Rows from block 8 of a small CTC audio transcriber, named by matrix and row number. Rows with one number belong to one neuron. Each number is 128 + 24 x the weight over its row's rms, rounded and kept within 0 to 255. All counts start at 0. Numbers have three digits each.
After each neuron's rows are labels from the 100 clips, of 14976, where the neuron reaches its highest value: "top examples" is what is common among them; "peak on" is the class under the peak. Only what is clearly more common there than usual is listed. The data: telephone keypad tones over noise or synthetic speech. In brackets: how many of the 100.
# fc1: MLP up (model.blocks.8.mlp.fc1.weight, 1024x256), inputs 86-171
# fc2: MLP down (model.blocks.8.mlp.fc2.weight, 256x1024, transposed), outputs 86-171

fc1.243:128095113150077133162136158128129104065144123161181117138128127158146128146076128146171149128159127128128114120140134149175128106097128121081171138181128145128119128098137146103156106111105128144128136150157137099159128128127166128161107119136117128128128128
fc2.243:163141128074132128089131128150128154133143128128070123128109158107113128161150145128160128099128080140128114136084141085092114128113107120099108128120130135128128171138135128084128154112128128128128128089174181128128128128160110128159115136117104128128197128
top examples: key "6" (75); clipping (29); last key: 6 (29)
peak on: key "6" (70); key "9" (26)

fc1.609:108109092128150124148096141134128128128113128123113114128117121168116126160128128104128106117104138128128115133128128112161059189128128128135128174128158130166118144138149147094125122107095128086128165079118156094105128123153128093184098128073093104119128128
fc2.609:112128128128083096128166128128194144088160128102128120128099095116128174128103088170128108104170091117173139128162122195128128082128128089113128118104128129128149072128111147144115033113139128128136099120128113113132149128102103106108128128128141140128099165
top examples: key "5" (75); key "0" (57)
peak on: key "5" (63); key "0" (34)

fc1.274:171130094154109103128128138117129128138141094129128141118128070161128135115121070128174127128107153158114142128162148084138131128128137112088115175070128133095133128144140124107098128128128128099118128169149148125127128079125128128118161161115084123116118128
fc2.274:128150128145091145125137128144158101132128151128162186128135128128147141135128128145128089085187128144161182151128119186157148124117128149128128121128134139128202097118115134128157128126169135123100128128128150128128128128084079119115128081128123146100075128
top examples: reverberation (95); key "4" (62)
peak on: key "4" (32)

fc1.642:137128128114099128123128128099116182128114128128128121094113128175164128128167080102117120176128128185137139112128139116128128080155128127122128191128128128111099128128128100139128072088166103128155128128128106126128106137128135128105128150128128071129128128
fc2.642:082128115127107185098128128138128157093128147128128119129128110128074153128076152096153128128145128154126128099116090128117128108128128147128096106077101128147148128128100125128080128164131156128155169128168157154128129075128072176128116128137128113128130128
top examples: key "5" (57); reverberation (53)
peak on: key "5" (34)

fc1.31:162089128132149170132148128154128185173153134128142117128147119128089128128109128040160131157118118145128074165126059087146128128099100148128100139125093134095166128159102119146169143145124184128143130157128076128128106091098128128088112101125128128128128128
fc2.31:088126128114102128168128128128121071169119128104101128128143098131156128128128114174127125113116059115141128128128128096148161148148101112128151102180152128107119182128110129175128128134174107129128140120105174088129128145169125128137142130095138150128128141
top examples: key "4" (71)
peak on: key "4" (38); key "3" (37)

fc1.724:143166128163146135128205121150128128140128157142128115092142128112114131128128106182192128128059128147137132140164128145149128084134147128128152135129128128092112128128159177162128128128100148130152156128093124145151103164111128101123126151135128156128128128
fc2.724:128112128128160175106128179136165140142128125100069101157149128128128128076181128141119086125057128114128147179166103115128140110126128144151148128073106123102135170130128130116160150128114128155152181128156089128114148147128166090158095128122134109138128128
top examples: key "3" (100); first key: 3 (29)
peak on: key "3" (100)

fc1.545:128120172094094128147126186128136157101104128128141128128107128128128128080128109108078163122143128128101094083128160120071076128128137096127140156118088196180141105092158138178163128112080125141128101091163111128147128142128128128101147104129149130154083145
fc2.545:079128128128099128123128109128111110133128109122104095132128123160122128149128172110126128170156081128098162128128128137102162093128162129122101156128142147123081128147148128112128165081137169128140101128065140084117117137158144128129144131128128128054110103
top examples: reverberation (65); number of keys: 9 (29); clipping (25)
peak on: key "9" (30); key "B" (26)

fc1.497:146132150135128113128084120128128128116115128147136132138100128128132143083128146130118179118170166102126149146133130128119119128139148128151145128086094102161097150128102074104074098128100128098128095128151128128167088191131156095110127140128155108128155120
fc2.497:128121128128149128096128112120128110177128128098128137094176108161128138136128154114124115136111128048128137128118128175128128136114152148128170128133079128128129117128147144128131111128128128143161085128128117076128128103120102125162128118175128128134140128
top examples: key "0" (73); clipping (26)
peak on: key "0" (70)

fc1.291:173174125144160128128146167103128149128121034143126121128128161113111110149120110128151128114128173101122109132134111128151128128128137128141128156196130128169114153110133165128097128098162128113145114128109101165155144149155110128073092128091152128128128143
fc2.291:128128128126128121082085211128128148128128155191121087128128073145141172100128128150138111128128092128128115142176128128143119141114126176128135128101140143086139100154118153128077152088069145120149106104128115113142102128108107106129143128102145128081128080
top examples: key "2" (65); clipping (34)
peak on: key "2" (44); key "5" (25)

fc1.256:122128128128166128149128128128128128092128118128114152112172147105091166095143115128106120143128119142093128168128128092128125092165128159141132128168172128128147130128128128128177145143128116170085097085131117107128097172128090139128083108128120105086173212
fc2.256:090128094128137187140128128128149128159126132128180171128113120128106114142128185128186141143142119128128145115128145065131107166116090128128128134141124128128084163128126128128128115152121128170128148160128117128128128082128100111128128128180157158149128106
top examples: key "6" (97); last key: 6 (38)
peak on: key "6" (96)

fc1.88:106128112149129128128149108126141128109105128079146148128136158156150051166127107167128133106128127145128159119128144128139128128128133128123092164130089128169142155161173143129128147151164101149128128128128128133128136135144153129110093095116136139137128167
fc2.88:105128150139121128128118115128077136128132145106117128128092115128100151085178111106168138128143116108111161128130128128145109147128155119124132156128165128132125128158144102128116091136153198128111090107128130158145115139154078103120088082128167140103167128
top examples: key "5" (94); reverberation (87)
peak on: key "5" (82)

fc1.513:155134135128127128128128128128129128128127165128128128137113152137110120183134141097128136146123087089088128128097128117180140114136171128144110119098146155147114083101128128110141081128115127159181115130131123083143128130093135128100128147157128134119126110
fc2.513:128110125174128128128113113132128164128119128117128113116065175128132128130136128128128115118181128128128105148144128128128180128128127128128179096149128167173128200087128151137167102170155107128128128110119128147128128145145128128138154189111128107096123128
top examples: key "4" (83); first key: 4 (25)
peak on: key "4" (82)

fc1.110:088178146119098127139114144128083128134128170128122128128145128109151154128150126085141143149120116128104128136128149128128164123123188137128128128128182128108164177096090157158090157103100097145102103113128125120102112145172128162114115150104115128127128108
fc2.110:128128130141087128135154128128152172128129143128149128136128128175128128125134128143118128085162128165128115128128128111118102128128152154100146134161128128128128088141119153143128140128105107094128120153128128132163127125056144104143095097166159128133145122
top examples: key "6" (91)
peak on: key "6" (85)

fc1.575:144128128097152088120128128128128128113128128128128176128088083128128150120128128099094128101124128128128128128128184068117128096167113128113069128104206138128128161120105128128128151147162128116091092128095128115120130093104123091168115161187155128128128058
fc2.575:137128128080128175090076118089128103128128156136128143128149176128128128195128122129143153128102201127128128107155128128198102163123093110124128124122148078128128135128128128128148128100128102137128146140147134128147128112115134124167144168122140105140166164
top examples: key "5" (100); first key: 5 (39); last key: 5 (26)
peak on: key "5" (100)

fc1.756:157148149128128128142147128125128133151180120125153161159128103128128167110093128111077128159142128128128128128128128128128115128141194128082116091166168139130111166114185121175084145128152128148165167111128105177164128138091128128115142123053128128128176088
fc2.756:088158150128168154083138201158128128128108128158055123128110101186154155148128135209128142094128128158169106128133143099126128172133128128128128128156128128099113096174136126168093128124164145142102111128129139115115128128128128128128144128146128181137167153
top examples: key "4" (89); reverberation (51)
peak on: key "4" (81)

fc1.450:136128135128129152085100128128128128128117149128127172145128128150097078128167110139128128120128166128128156179150140099094094139099144116096128126109128171174140128138128145156167083128146128113128132150167130128135095128132075147128128128100128134112096128
fc2.450:127111128128111102128131105171125056128122133123036128071159088169140141152120153166150117128143090145165117128085144160156117092153105111145096110093125144128150142128128128128115085128128139128128116127102120102128143128092102119128111089115095128117110147
top examples: key "A" (78)
peak on: key "A" (65); key "1" (30)

fc1.553:118106128073100138128128128128145179098128128128173128128090166099121090093128119129140128081128116128086128128182146098179100128129116076153128128169144124148119150149149144117194128150128128134106101128128154113156122154091128132132113128182099093120128153
fc2.553:128128127144172093128139139158128057145127098128128149154113126061097143128128174098104164142089128140128128128118133128128138113132063138130122097167153139122128080117134130124136133079162145113128130164100128128146128164128137128155113128128145183103131085
top examples: key "A" (100); last key: A (33); first key: A (28)
peak on: key "A" (100)

fc1.101:064138128101128128100128128128161124122128116131105128128153127123114125194166106128187128123125086159103153128103101128146128157151128137115124103167087128128128154152135128109149128128128128082141128145128128167114128128129108162123137131152106128167057128
fc2.101:154102122128124055165168103148118043108130163138128078128153091140126115124119128103128109131128168128162128162146128144091215148128128094128129159119112126153128128172123128125158117128124131150181087161142128105125128193107118159160129128133101143160128163
top examples: key "8" (100); last key: 8 (29); first key: 8 (28)
peak on: key "8" (100)

fc1.306:128165150120128128181128128128147081150143088078128128163148108093145149157116107114200135115125199086103108128128127087109128126128128128128092112157132128128151128141116128132156116104128128128149097088119149159133139128128124096129115165140103106093159199
fc2.306:118128128088119101119128102140128128128128137128149040110128122145128128099166089133128120155129080146128131128128128150128121088145158108128128144153135187121128172128128128117128119073085128112132159140116143120128158131152111152208080118128142109178128125
top examples: key "0" (97); clipping (39)
peak on: key "0" (93)

fc1.189:159182136154128128152073128183145115130128137154158115142092147152163166156128118130144172171152147112128089161164116105128117158131153109128153092099147157164143106146115092128091128137114123094128111149140128098114168175128130112128163106128119167105109175
fc2.189:105128097124120139140190176128122154142128128152133128166120094111128128140148128106081125165128128128162128128120128144128109128122157066128173128128088128115128148121128128123128121102128136128104156072128130156151120065170137128195092118128099128122071093
top examples: key "0" (84); clipping (28); first key: 0 (25)
peak on: key "0" (83)

fc1.305:128128128172094128133096084128128128082090128087128143164128107128147128128128128121128128127128111128192128067141128128138120089145082128128134089145110128111118155110110118073128128128075121128128121114084128085128128111135159167128128128128128128128119128
fc2.305:128128128128128128123128128128119181128127158154145128081097151071128128145110051107115110086128128128128081167098165156128095128128128128128128126158116118128128154163128128128116128101121129145128138103067194134128130128128128128128100152165132144172150128
top examples: key "8" (94); quiet level (62); last key: 8 (34); first key: 8 (25)
peak on: key "8" (86)

fc1.507:157142114128128091183133128124091128128165128128146083128132122128154160089154098114128128128128128148128129138148139128128099172134128128157151128084117102128158202128101086104197128144173128094071106128128085128112165176152087123156140128162128115151128108
fc2.507:165102128086123124128128131114128128128103111150128158120171128086182107141128105138128113139138118145128099179082127109134081113128093116096158158128129089128109128128106119122128120128122128155128146128128128075110090090109149124069098128097093128128128153
top examples: key "A" (82); number of keys: 9 (37)
peak on: key "A" (70)

fc1.422:093144108128176128165158146169071100128125095156128133128129074164133136105154104128128116128128121148128106128123128091158150155128138128128128105173186176150136128174163179110158151105122156145128128180180117090128102119071162129104134151128128092134156128
fc2.422:128150128128148100077138081123191143128129152165155128125104128107068122152078128154123128135108197128151153115148168134106074146120128128148128111127114078112128159087119138146119100158109128128110128128109133128128158117132117096135101139138128128128162133
top examples: key "6" (90); first key: 6 (39); last key: 6 (32)
peak on: key "6" (86)

fc1.252:128145128127176090083099128112128159108127119128128167128115139076146152127128091142185074128122142138160110128104120144157089128128128154128128128156119128097116108189128128096109089139128117126128119100128096111095161105094104128164117111128171110098148092
fc2.252:131124128125094153104139154135097155128128128128128136106128056129128129145132128128154105128082113115162127077169128105128115109128128128133101108128117157166141128181128128089128126161166128090093114111125171174128128128137131140132161128151055128148128165
top examples: key "2" (78); key "3" (57); clipping (26)
peak on: key "2" (64); key "3" (31)

fc1.395:095124136161100128152128143144104100092128086114128127191128167114130090128128128110128128114140119128106128127110124153143110099116093148128108100128149128134154128085128102128175115128185128182105128156131094074128128162100118149175144132107149128106134066
fc2.395:128097128094115181128100185085128118128108157128186128128142107128128137128088116049128128128165128126128128189117187081128086128108128126128129115128062153128135171111128135128128117119179175105136163120146130151128172089153128128128121128141151105091117189
top examples: key "A" (89); last key: A (27)
peak on: key "A" (81)

fc1.487:124164143119128100112128109125118134153120161133133128085134157128097158137128159093142110137140130127128134145142125166126128163165092143145151127101150131161128128106128111168152128163128128149134137128058119128128137118110113171059099116125132128128145105
fc2.487:160128128096130128103168088140121128166162128144186103128128115128128128122139154144146150128128147146101128158146128140145126083144128132128173128141107109099149189064115095117122128128102128156128128140128149122128128176094166114168125128155148128128128191
top examples: key "B" (80); last key: B (26)
peak on: key "B" (73); key "4" (27)

fc1.187:044103123158109144125094098148168128137111146092107146128172102128152114146158193171087128184136165101143106103128079112128128133080101087111125128095156097116104129113103128128174128125128177128128132114134128119128126137097128116165158162128128097185128165
fc2.187:184128122100128090168202098132128116128152122090128148124128121181128128115086138084153136119154184122131128159131128163163142144125153135128110128116128118128158128091105159121148128128162111186151147128128100114128128117107115140068092086142125105128128085
top examples: key "B" (84); last key: B (45); first key: B (36)
peak on: key "B" (83)

fc1.522:128128128128126128128128128128128121142128128128128128128128167150143189128113128104128122128079109151166173108109128128128128104128128121168107128089121116111099182157128164050146134142115128128081128128128121121128146109164128128144086181096128088137115128
fc2.522:157128128094151128204093128128130141118085153128128128098128128144121124128128104107127086151189128128106090128128163163128178128147128102128096128085138128128109128128128128099128102132166091128136124162128093128096100128152153170128129167136128146102155111
top examples: reverberation (95); key "9" (62)
peak on: key "9" (28)

fc1.84:124099154113128087085128122146128130151128125148140154113125088101182128100127111145148140103101111110156104188144165148090119138128112128147156111162110125137095159155128132128159128139133128135163152122128135131112128145097128128096084139143128118161128118
fc2.84:077128128128128141168127128128164168128127128167099151172095182160165166144136155160095128116120089128121115149092113145178156128123142198115128123124128111128128128134133090123116128128175128128112191129100160072139171128083128113147128123090137096128039128
top examples: key "5" (95); clipping (25)
peak on: key "5" (93)

fc1.720:124128122128128128149128128128076103071104169132128106151128104103065128128153116125128155135174086126128128131162128121097109155157128128115110179139178122144128128145135128128143140174150087128128128135085153098131130128102128128128091153128128126140096128
fc2.720:093128128128148128077084143128155099135141179108124150128128128128160151128128105123143128092164142171145121128128128128126070144101093128128134128113071128128110113128128128162121138121102128096078124152128155128130144128128084161069128111128143161128101103
top examples: key "6" (99); first key: 6 (26)
peak on: key "6" (99)

fc1.633:125129128128139128098128123128125128103078128162136128111128128126056133120135103128103128120128104155128148174173128125128128128138168128128128128101155210128128160112124128204164100128128103135128110138131128102165128201144128128184061098155128107080136116
fc2.633:101135128109128168128150122128122162131143176081081207110118063092128128113124147128128119138128135147111178128188098156171146128128128128131128106141121164107111128128107107138128155107128157128128091105089088137101145096128176115053160094142130111096114150
top examples: key "3" (94)
peak on: key "3" (90)

fc1.178:096094167128118128128145135153128165154155128155128141131128113162128128160113128101128114086117118121128089130128102115094117164144116104105140128128149128179086128154190116136123099128128146128159075088128147150148111128158117144128095139128093088099128128
fc2.178:138101103128156097128100110134128159169128128171096103135157143145146128128128140167128128151152148128186088095107121086153128128105128128128128128075128149075128146128128128138081128126124118131173128128106128149128140140087113128121108113106165174199172202
top examples: key "5" (100); last key: 5 (28)
peak on: key "5" (99)

fc1.623:118179169118128160154137128149128184102150128111149162128139188128117128128107128128094128152182128181128128131105128128155140127128159128128139149152121121128187157148179128094163114155170128137100157089161128134160155128108153142128098119128168098124182175
fc2.623:134121130122089139149116128127128088154131113128128162128111092081100125100128088139128128170128148109158103128148168102130129111107127143128128100060128116157106110122167128123129122121143133098096128113122141128166156089170128148094144128128098113146128088
top examples: key "A" (55)
peak on: key "A" (41); key "C" (27)

fc1.258:128164146128109136111128114128128109118074163121128120117128128114131187091162128067112156128128145128174096084128098138153129128120063157116089128128182069098137133117155130124114097146094128161128096157095131086117126176141074172136098121107069128107108081
fc2.258:081134128156128173128128166131112134084128125128127177159157151128117128128117128145100113074097121169128159140128128128111128128128104186128128181173128102128145116113154189135134116149178141107128112161079128086128112091136143168141112114089147153128095128
top examples: key "6" (80); key "C" (53); number of keys: 9 (34)
peak on: key "6" (75)

fc1.627:128115146170152150128129128128163101146128162096105128161128128128076177150053152128145128142128107128159128128128128152128128119128128113128149115128155120125128129128151103161128142205078150110146120107128151146180128118102110128128128120175120123128154154
fc2.627:160154150128128184101164128128049099128121162128128174091133128088123111160145149128128174081128124120163128145184128089157128117116099157142184099181144128087110082157126107132128140094152105135109165111109121154109097128153128117087152170165142123151123115
top examples: key "3" (100); last key: 3 (35); number of keys: 9 (32); first key: 3 (25)
peak on: key "3" (100)

fc1.682:120076128128128128085095128128128085140140128128159099098128109104094128148177124106147128128105103084114140128128128128120128128155129128193115158128095128102125128128132096138148191128128092108128098128139128087113097161109095128146073109088084138126119128
fc2.682:128127128146123128136128128163136164183100131128111094115128106128128107128109158128135128105143168128132132138128128145128144106130132164151128128128168107128103145082164168128128128128178119184118147100148112083100128144120148128046128139128167128123103084
top examples: key "2" (100); first key: 2 (32); last key: 2 (25)
peak on: key "2" (100)

fc1.283:128128162128128114111128100103170111094108195187128128108128140169094163128137096122150128074128128130148173169128147132125164117157161130146128128080121140144128113185143152108086121128138134118128150125095149131128128114128128146142146078168116122167123144
fc2.283:087128132104089084141122128121051128131157150191142068168128140178112128105123094174166128126172170128155133090131095106128065143110120159136081148097128155151152107128128134128128128121128128151151144128128142127158128128128124124108090112139196144112115121
top examples: key "5" (86); key "2" (54); clipping (27)
peak on: key "5" (57); key "2" (42)

fc1.67:127128081094107128118145138128112107066128097154112194147128161128128128136127124119128128174110166120177150113125122127146141142128128102156087142128123106128128128117098130128128112107102156128128128116112110152128108172105093128137160128191088174115088128
fc2.67:156130128148090108177128128100113128169124083140111157113155172084137128098117128132137128167155106150160114128128155118086173127128128145119109128100118148147128151110128163128128137174128112117106149173114104171135091099167168142101152128113122125158152114
top examples: key "#" (78); number of keys: 6 (28)
peak on: key "#" (75)

fc1.379:128092144104128128153115124128128069106173098128128147136141101156132149128156145128128128107128128128192128155079128131116093082146184128128128128156128144128148089112128128155163128113099128145140155116128147128128128119128144055128085128114177128122185154
fc2.379:092118155128090042117118128109128165155118116181097131132128128157128128153145158128152129120128128160091128093158128104091153128139114140149165128128128106141145143128123108128128148137091116128143094122128114128128128090154128105099170099103090137128124098
top examples: key "2" (100); first key: 2 (34); last key: 2 (26)
peak on: key "2" (100)

fc1.614:116123128128145128088135128128180128128128090111137081118128128098174128129145157129149160086138218122150116128128128113128099120128073128158128128133104120107177195110153181123128103102089128128128128084151099120105125128102133128128128128104108128164128174
fc2.614:160128134115130089128168125147106156113146128128118097176141122083128125124119105091103128086097104128146109159101156135128128128128128166117128128115127128111128079114128114129128109126128131128128094128107128128154175128120113120198215128139128103145128128
top examples: key "0" (94)
peak on: key "0" (82)

fc1.377:169140148157136143172128128128138135071158128128128128145171128128140104156128108114100171128089128128098128128145132109068128110128128124128110123128112128128103088128121123128110129074089101146128131115134141107128104128147124145099105128148149128133152078
fc2.377:121162089109167180155128090177156158170128163148128128128134163147126128114128128176128166115128132128149091128179109092128129103081120106128128128093128098159124123140157128128127128128113132128176194128145128114141116128116142112105106073137099176133128126
top examples: key "2" (87)
peak on: key "2" (81)

fc1.472:128128168108139128128128128128128140079088108131128110148128144157128144094109174137128145136128111128140141128128174120165171128176085111078135128128142159128110128128128087200158085068128128128097128128128128149128101151115142062145094161173128086086146128
fc2.472:145120138105207140128128128128111077196140165090126152128148128128117128194206122128152131124128192138142112128175128090118089135121094150131094130174128128145077128128128108123154128128128111096128148170128128120108114128162140127096147128134065128167128121
top examples: key "3" (96); clipping (44); first key: 3 (29)
peak on: key "3" (84)

fc1.59:114131183128096128128091095128128146128128174079128128128132177127145101139128105128169156128105147136131104120113072128158133121128128128134095128122064128130128128128128111107094162125152128167144125128195117151105185128128126072128086091128128128128165082
fc2.59:153128130128128130128110128172130149085128159106128128130128098117160114082095110091116128125110128122175076056157113096130145112128128170128122146128146146128146115111138134128169120113114128074138171128128167103128120090137059146087191128183119169151128140
top examples: reverberation (87); key "7" (75); number of keys: 9 (31)
peak on: key "7" (42)

fc1.8:128128099128161104147166128142190160087128128087103162128088128106146115160095113128095111131113128077128128097097128149183128100121091128168128128164104128128128139091133155128158128128128134128184128128123156128160152158128096082128160128089133125140128168
fc2.8:137140128181128102128158155101150136158137100072082160128119118145124128140129145167128128079146128096154157146128127149131128128127093114128128128176137119112081093089128128185144088150164128128128157112128158089128149134196097152126128152128125128114128128
top examples: key "0" (100); quiet level (59); reverberation (51); last key: 0 (38)
peak on: key "0" (96)

fc1.437:137157065128120113098077120113109128132118158143141120159193128110104128164128141128125150086179099155128123115090144145105128159093122144167125128170136171128097124089165128128205124128128148143128128138135128139104116128128128155134047128128077128106144144
fc2.437:101138144101124141158099128157139098048128120128128158160083154128176100097128128128140128112129162150144128144128135108168128159104119130137128128198128128128114132150112141106147128128156128141128099083119128087128150174098139128183144128128137128125128140
top examples: key "B" (100); last key: B (29); first key: B (29)
peak on: key "B" (100)

fc1.285:103128091179128070185138128159136145116160161128128128143148128131152098128102170128115144066128084162128043155174164128128128145128128128090135128139155154128172098128123128121108138087119128077138136111108128067178128100128128128103056127111128128143093128
fc2.285:109116128138134171088162128127143153105128128128112107128091111206101128139103128128128128085086167136128128098128158176098128137128135137102128128116096112103141169182111128128136157105201114128128142128146156191108128196128085070128124079085118128136100128
top examples: key "2" (97); reverberation (55); last key: 2 (30)
peak on: key "2" (96)

fc1.238:150104128103128155111128119128128144105128163109128146128135153128147125115099141105160128128141128121124128078149128128124131123132117128146162154128174150141123108152134128088168101110128128128128140135062128130132105115119128163151150103063090094144132128
fc2.238:181122109155109128098159172097149164092128128082095128149128113128128128128144125120139171119144128128128128125135073169174129111104167189106138128144129157146163152110128120100128100128195128151128128141151128167128146128080149128200126128108153128087128120
top examples: key "A" (79); last key: A (37); first key: A (25)
peak on: key "A" (66)

fc1.654:080123128128112078128151116146198165128128128138109099128119086128153138168115131128147134140152128128109093148128126129128128128153128102101128100128140128128144128109089138132097155153110148115106092111128170105128089163150128155128119111162158128146134180
fc2.654:105142128198184145128128192128128170104151146128117165128135151128128138143063185128078141130065173114137099166128114128128073142140128115129128128153128102146128128145128128137144128182128128128143128130128183111112128128128173128163080107120128082118170128
top examples: reverberation (92); key "C" (86)
peak on: key "C" (37)

fc1.69:128145128128085128141128127111109119169128128127128105103163140124091137176084128128108101128138169157169128137177110122147128130069128157167128128173128168134178128128105128128172128151124072164133128122138128168128128128069094169128128128179128097056128118
fc2.69:094130113128094086126128167115199128095128082088128150121111128091105128128176101129133154134128102128099186146100124091128163175128104128128136117131128146148096128159128128122133128133128144085128120108133128166124098121127144137131128133111138121139125128
top examples: key "B" (100); first key: B (27); last key: B (25)
peak on: key "B" (99)

fc1.393:128089129114128128114128110120122091134128128093175178105076182128144151149083108139128128128128154164070124074197142100146159128108128128140130115145158117135142128120159128106140128121085137142078182128145128098128145128108139154128128098110128150128093128
fc2.393:142146128117120141159099128128128140094163113080081102185140128128093128161136128147128099128135116146112157171070102090086111145117146122122128153128128128128128150113125104085128113128100128108170128146128132044128128126166128128077094144094082128145128190
top examples: key "#" (100)
peak on: key "#" (100)

fc1.485:128136128108168163077097128128113110128157114128128128161128117090111093153116165128109141110115128128128119128128128128133128128106066128128141140128122134109128132162148128128102111135154147128138150128102131097120128128121091196128146095134114149176134128
fc2.485:160103128128074106169128102117191209128149117161105128128154111100149128128128079128128160167128165128128128128145156128102137133128128128128128131128104128096162128117128128124100094128101156128128132128131173061157103128100098130123143128141129128121128178
top examples: reverberation (71); key "B" (70); number of keys: 8 (31)
peak on: key "B" (42)

fc1.68:083134128120128108160128128128051079108142123161157115139089134128128121158167128144161128177111148101128092128114128179128111128128101128128139118166185111128128118096098131121178128138087128219108097128128091068128092081110117116128143106128128137147128141
fc2.68:169093161109128128090144128111162150128128128088143115152126129128141144148085144115124128096197165125128121170097175054118113114104184128128115128128153114128128167108128157161129084112186128123151126128128104101130123191124180128153121106128131154072128148
top examples: key "B" (66)
peak on: key "B" (60); key "4" (40)

fc1.179:128113087128129149139138175161147128177142128112138147143135138145128167101164128180128132107125085128128122128173082128128135118141156167131136107128128128096114100128118093128125145141138128109128135139152128128150181128153126084083105114119190128102131129
fc2.179:128135145152160145115128104098045128128128112161098127122107100128146128149064116128103154112107158136097118101114145079128153128117128114135148130128128131128151128090111144111128122095103121139144149103117128128095173128132136091128166128128120119130113136
top examples: key "3" (85); first key: 3 (29)
peak on: key "3" (83)